{
  "horizontal_flip": false,
  "translate": 0.12,
  "num_labels": 82,
  "optimizer": "muon",
  "orthogonalizer": "newton_schulz_5",
  "lr_schedule": "linear",
  "adamw_weight_decay_other_params": 0.01
}
Rows from block 11 of a small multi-label image tagger, named by matrix and row number. Rows with one number belong to one channel. Each number is 128 + 24 x the weight over its row's rms, rounded and kept within 0 to 255. All counts start at 0. Numbers have three digits each.
After each channel's rows are labels from the 100 images, of 14976, where the channel reaches its highest value: "responds to" is what is common among them; "patch colour" is the nearest of a few named colours to the mean colour under the peak. Only what is clearly more common there than usual is listed. The data: single printed letters, digits and signs in grey, bent and noisy. In brackets: how many of the 100.
# r30: branch 2 reduce pointwise conv (model.blocks.11.r3.0.weight, 80x320x1x1), inputs 46-91
# b30: branch 2 3x3 conv (model.blocks.11.b3.0.weight, 120x80x3x3, transposed, each kernel summed), outputs 40-79

r30.70:138124085108093138077132135109131109110155159152111093133108109111107124090134096199119148131082090098127118130104112128125126129098155106
b30.70:139106156125151139096173160140115090108160116156119138128133161128120117106137136123122134132184165108114144147142101149
responds to: small letter (63)
patch colour: grey (70)

r30.54:137177198133133131133109125092122151113128148106130111170133129144148186133126202081086112116107132109111112099074052121118133157112147126
b30.54:118148144117083129145092103131123144119113156145105087130142122118138126120095140137116120142141079109077095160140139127
responds to: serif (61)
patch colour: grey (79)

r30.71:113099102122144097124125182159146148110093117136137147136140120158109119115115124166100104165130189090101124104088116123122167150149148154
b30.71:120117142120091102122173156122125100070096157141149100074125125148148097129129117103146158147130088106099119122131133126
responds to: bold (85)
patch colour: grey (30)

r30.47:110122137107135133151121143132145160142123082171136179138160138156146103113162152128139171103118200097153148171128162118162121109099112106
b30.47:131128141117152151118128118130097111151136109142114155148114136093135142108157167154121112128112088128102127108142161110
responds to: dark on light (65)
patch colour: white (61)

r30.55:175179131117131081147142171131144127151082147090108152094129180137177136137134106127108172103116115132118134141123162123149121066122132067
b30.55:127134135106126171127110092104151124197108113107085118155125131134136140162142125122123116121132136083110112149091137123
responds to: serif (73)
patch colour: grey (85)

r30.22:119131156130079125138168124109115122120185126137140108170163075097118138148185145105128129151116108142102135087093119188150098102093123104
b30.22:129176131083110135108158134109123155130086131096088117144142133107122149123146145093155114099149116146106113097140142156
responds to: serif (85)
patch colour: grey (93)

r30.44:112156153160122120133094120140136106146116152113118103126066124108122169146123115135125120114155100136094157128180173120137117138221135111
b30.44:113108132119150122136101133147148134120134169137118113121146087106147081100118128111092123131095098153123167130112098154
responds to: the character $ (33)
patch colour: grey (87)

r30.56:140137090118111100116118139149123104112109097148121186087118113134123113097081110156121101154142116149116123141106072067162163169112192150
b30.56:145111130144091143128088114141109161087116125133142163137086110154139054148143115156115160107118111101151125151119148123
responds to: bold (98)
patch colour: grey (34)

r30.11:084136162153170072111125152116123120097173132103114126100127104149116071135140111130196151159104134115119104092123126194068140111169119186
b30.11:100098117151128134106131154116100103114172113132138169182136140170116110165157136174174146138154150141140113062067111120
responds to: bold (88)
patch colour: grey (81)

r30.58:164108163151130132109123148089127106111151111087124130154162105145137140140171124141115138141141144097122112143126105135099137173104095116
b30.58:126075107080100096121132125102101135117093115124113143127042150087110155128086136133099145129124114094127131139170092072
responds to: bold (77)
patch colour: grey (87)

r30.64:133164149166142112112101104145134131083115137128131143129106132147136159167145106098142126090111095143133117114152110115208101109124138124
b30.64:131121167121100119097115177086136159142136138135097111106149116150114104115071121128122145124120099116107122097145125124
responds to: serif (84)
patch colour: grey (87)

r30.69:111132128101104133106080111092123128131116137131143168124143141118124116146112152139069114153123123117109123134117154114170146133104139181
b30.69:116096137123150130155096151140129143087114139100138126142113118078107129077120090107119126130103089164128141155099113137
responds to: serif (65)
patch colour: grey (74)

r30.19:147147109125096137140128133138108116151153144093096127119094103186151123105145195124113100129180110109142132131147073110089110120140093161
b30.19:178133137080160112139129135152177116106117138099153111183103119101111148142093162122111112106177186123094149122110102090
responds to: serif (68)
patch colour: grey (49)

r30.77:149145203130124140114123106116139140113075129127108124145201082113084151146136114142200237125145156090135145126105120090155088169119129133
b30.77:113114103102134127145104140116150097124103133119092114072122154120092169096122117120148112146095071109112078147134124128
responds to: serif (63)
patch colour: grey (78)

r30.29:058108173115143134117130164091127126163162130155133127189139145104124113096166142160138130124079145106123129106155155098109123129137125137
b30.29:131104141135127150108100099102094102094091121116128149110108101094132129123080116108108101126111102131119119108152110098
responds to: serif (55)
patch colour: grey (43)

r30.41:115141085160171129112138134134095121125106139122107152107110094096097152084118099096172122177122110143132127108105082143151147081134124107
b30.41:106094161162137134104135104142134138121151137113130162159119143133145134127192155127131129139159127174138096120093098159
responds to: bold (96)
patch colour: grey (54)

r30.60:143138121125114127116121113145163131137145112113140126132124170142138121097102105128131116069098099105118132122086112118083142159092124110
b30.60:150115093123118103104133142095149132106183096149145109145155140152136131157153101187121127112132143135130138145116137142
responds to: serif (59)
patch colour: grey (75)

r30.2:109170162137150120125142120115138111108110179096117131134111179081181173160154119149127112085126178094106146103114157056113105079116131143
b30.2:097151152093143141108110096130137124169110118128110163132123073123173107178141114133168115137130130115110128118127130153
responds to: serif (75)
patch colour: grey (91)

r30.73:127117180181102098118119090128141128108141121108118102164178122136126193176182116101151104185126164091138130115121108150092136145131108152
b30.73:134141142061151097131151104139173131095122127109104122142112117109117168146118117092135098141160104150077132136141141133
responds to: serif (74)
patch colour: grey (95)

r30.43:120151160110140158133098135108112121119127104135125101149163100154121102115144110121106122108163160150134142134152137126112101108117095084
b30.43:145108107110097091100147113102105115122104105147136135098095114123103150119149114090142161149085121130105143148140106098
responds to: serif (53)
patch colour: grey (65)

r30.51:082164117155102150142131158099138083135113183086123138154096116125136164075106098127166099109125128116141126114088098147173134070134141129
b30.51:139137134103105140117136088143088094154095153134114177127161109123159059157098133108142134138134124118112107160143136134
responds to: serif (62)
patch colour: grey (79)